From a checkpoint of a small audio embedding model.
Model: 1.52M parameters, arch quartznet, widths [192, 240, 288].
Training: 13200 steps, held-out accuracy 70%.
Data: trained on melodies that start on their tonic, played by one synthesised instrument, 26041 training examples, 129.8 epochs.
Rows from block 2 of a small audio embedding model, named by matrix and row number. Rows with one number belong to one channel. Each number is 128 + 32 x the weight over its row's rms, rounded and kept within 0 to 255. All counts start at 0. Numbers have three digits each.
After each channel's rows are labels from the 100 clips, of 14848, where the channel reaches its highest value: "top examples" is what is common among them. Only what is clearly more common there than usual is listed. The data: melodies that start on their tonic, played by one synthesised instrument.
# convs1: first pointwise conv (model.blocks.2.convs.1.weight, 240x192x1), inputs 0-95
# convs3: second pointwise conv (model.blocks.2.convs.3.weight, 240x240x1, transposed), outputs 0-79

convs1.221:140098142091161084149118094151134158120039103111193089102113092089065142149120082152136128124113077125113113115169132181154182116170192128094129018150098177093116166089083201184130126132127142116146156150168173170167132139116128128157085108146136126115132106106132107171186138114178106101
convs3.221:105202179175112070128092129143136125140092128202124160118106143123175115133147124107092126149158102126158110139146125127113128141110057154100082115095135086050140108153103074122093141137159119189120120123187128153156158146117134110171108112
top examples: the note D; square lead; tonic: D

convs1.145:076128180247140065144130136101129130157152141199115139117127088126131162092083103114121093117169132138120192077156120142201115140142096118193132076119114154059166104143090149099125123147154131129110179171122137145130111130169091144148114173133174137147113178210123169100111055126138126156
convs3.145:152081101083101077195138114177068080125171103125123152138094132138151141188136137130128129130168170104145193069127145105122143055134114141116126084144154146069140135139118122167175079065110110200135128114124122165118117171093127127111095122
top examples: the note D; the note C; vibraphone-like

convs1.32:103124157176123172149143130118113137148137117188074126119117057147182056115126101145157142111134130098124213101134071086116182158135151103159113125116129174112123093158128129146148141170091130123069175125190177114112096134147161133121150205131168158121131117080142139120124223124141176127
convs3.32:183142131082150121144139134149155070130110104059133079120110095193120123103156156078130129144084138117173154130198088088134106141073121126114174126105150220158027170097141175167133023100099126123123160142132127127118132117087105192102129057
top examples: the note D; square lead

convs1.40:139161097073076159193026124108115113094155071128182079174128131092107135144194113138134137135166135086120120112143187138160159106164126099122162141124139139149128131109131129166174131111040066149158130137133145168110107124110156102118176133170141112126129139157117148121145107122085123109
convs3.40:110097136128175131144138140172072150126138117093190163181097130125142138152213132151097139149124113129145128172120130166116083087125142089140152077159133143147129111100122084178066116131148130140127129135123137124166166181119121122139128181
top examples: the note D#; square lead

convs1.123:135101128117108093123072132141101128141135098128136099153135127154127159144145158056104122129080116109142119171124140048104097120126093124163127105163132114117134141115086087141082141081148123107137190127084165084189202121130115169041155119154160133177113137210107127147116100133120109125
convs3.123:181078075089124110107123146119141125120146123133137079128140146122121124142127146136096113109169182100138125125096152164157121145138061186115170142115128121112123146144158125161145113130128113114143175076143113156073135188124093114124116158
top examples: the note D#; organ-like; tonic: D#

convs1.101:142137120145094073151118052102174126140134125126117173056103075068183143156140120135152139108081118111109189139142150107118157097113147146112160153085124155106123128216188160121158130153141096068103104074134135139144165123127093169124184128119145138226150105099122097100151094114117070117
convs3.101:150125094105104041153130150141069156141140153105126146069158115149125136138099128142180128154165131144125106102159127142112128111138107133175205092092109154090038151153144121104104119145127104147141129153096149155097108077172113151154093121
top examples: the note C#; trumpet-like

convs1.193:113128145139082221087101141123128129120120070129127119094016102178098176085175133062121135132117066139123124127156106068148129153168185118139101145118184129168121136153189115091105134154091150107109120133116140163120129143171112171155147130125079132138205154082109134103064160107084149143
convs3.193:171130109143146065111035166126151130183098128148056064145151137128118115107110104165138152098121119084189150129158086118122110130131104201172125140089126137096138127092123107120136133127092129095162120089132192116176078047145131121126140061
top examples: the note D; the note A; square lead

convs1.16:079128134143120125134124145122132153147223140131133113148170117070082161128159094135155117191127197144133112079129149116093154158123143119073140102104119077092079144076025134108069164134160138089172141090239155108094089169063097157126166144088146118121076094155133154130103152133113049128
convs3.16:118124151126175172156101102164141120068171132160121098093149154130077119108054146121129142061197085080135117134112090119136130157018144149155071111163100102093127191158119138112157168121112133124055113126123079201145172117149134135129098053
top examples: the note D; the note E; tonic: D; plucked string-like

convs1.204:133130091155080118158106149050134130140165153129124158072144113056201081124147135084121119147190093126188142098134187064182110175112144136173133173127163147130146111168077166152211122201138169132127097123130161115136124068134129126165161144089088149103191135133093119130127151110122145129
convs3.204:128122128146134165090124126183101086128139046146155155135087088037069134101121136141141148060048139144068148174147111105071107125105156106131118096151149115115095140120112077126093093156182139159184114150140081107124161082133117096143150143
top examples: the note C#; clarinet-like; tonic: C#

convs1.219:190098135075135158142135091140073175112169161056125103138123141131129155161119062107137082112183169104152124155122111131111180146119102162144108171161119073061122133102102190077167173113152192153140166170102143094127144174061115150146161152164198131138111101170135125121126059118120151169
convs3.219:255172068131139045149048124124169151133144130165134130170109143152097153096151180088178107137156115153139071133177129099139093134112089117129129087098141116089130149121096166044100103107132143068120194132122171072144155133120107110144133129
top examples: the note D#; trumpet-like; square lead

convs1.206:140109137156076073107090104108157106132143176175112071166157063119159127112127092127133160120086121151125128144098146191159178059122118095144135089066154145110122139120125120093125057116077145163128133178130138128139125159151147139193140099074113146098161073130143182124144150112158184118
convs3.206:102106132073109080140163049028111105135162125131128165126123152106123147140122075104064084115112149107121146135137186146149111143146107091128109220102147133134182137130067155133110107060072004151179143131107131152136132092094113148129148141
top examples: the note C#; tonic: F#; vibraphone-like

convs1.213:132199159105133122145119091122116128204160182146149136156174081049168072083096145110147110133093095119140108093122108184136159176136101141131116144195145133234123148104160134163107073138178174140061174124087136088166119127133177085118095142117117108093146132107163130078151109135129154122
convs3.213:118111180145021098144127164107145139151122112152079084150166084215144105173154126118161122202127133128173144134088147084140167129191085158117105099132092100166092120121152105092137215133150116118169153134150114172136107122155166110082197102
top examples: the note D#; square lead

convs1.125:097108131157148119113110054047144147088121173169159140138104129155200183133148199139055160133188075125127118148074127104160139101090142105079097155120155157077116136145107144166177128127089195118086125126137183145124100152133148218104174082172120159130115135133131117153063150103136117131
convs3.125:196082089214128158078106161127162222103086147176095117108181133131117109122087050094152150183093120178059152100147113123151176149182056181144168183171108170165071113141137136155128142065163134130103104139073114185098132123140114154127092140
top examples: the note C#; trumpet-like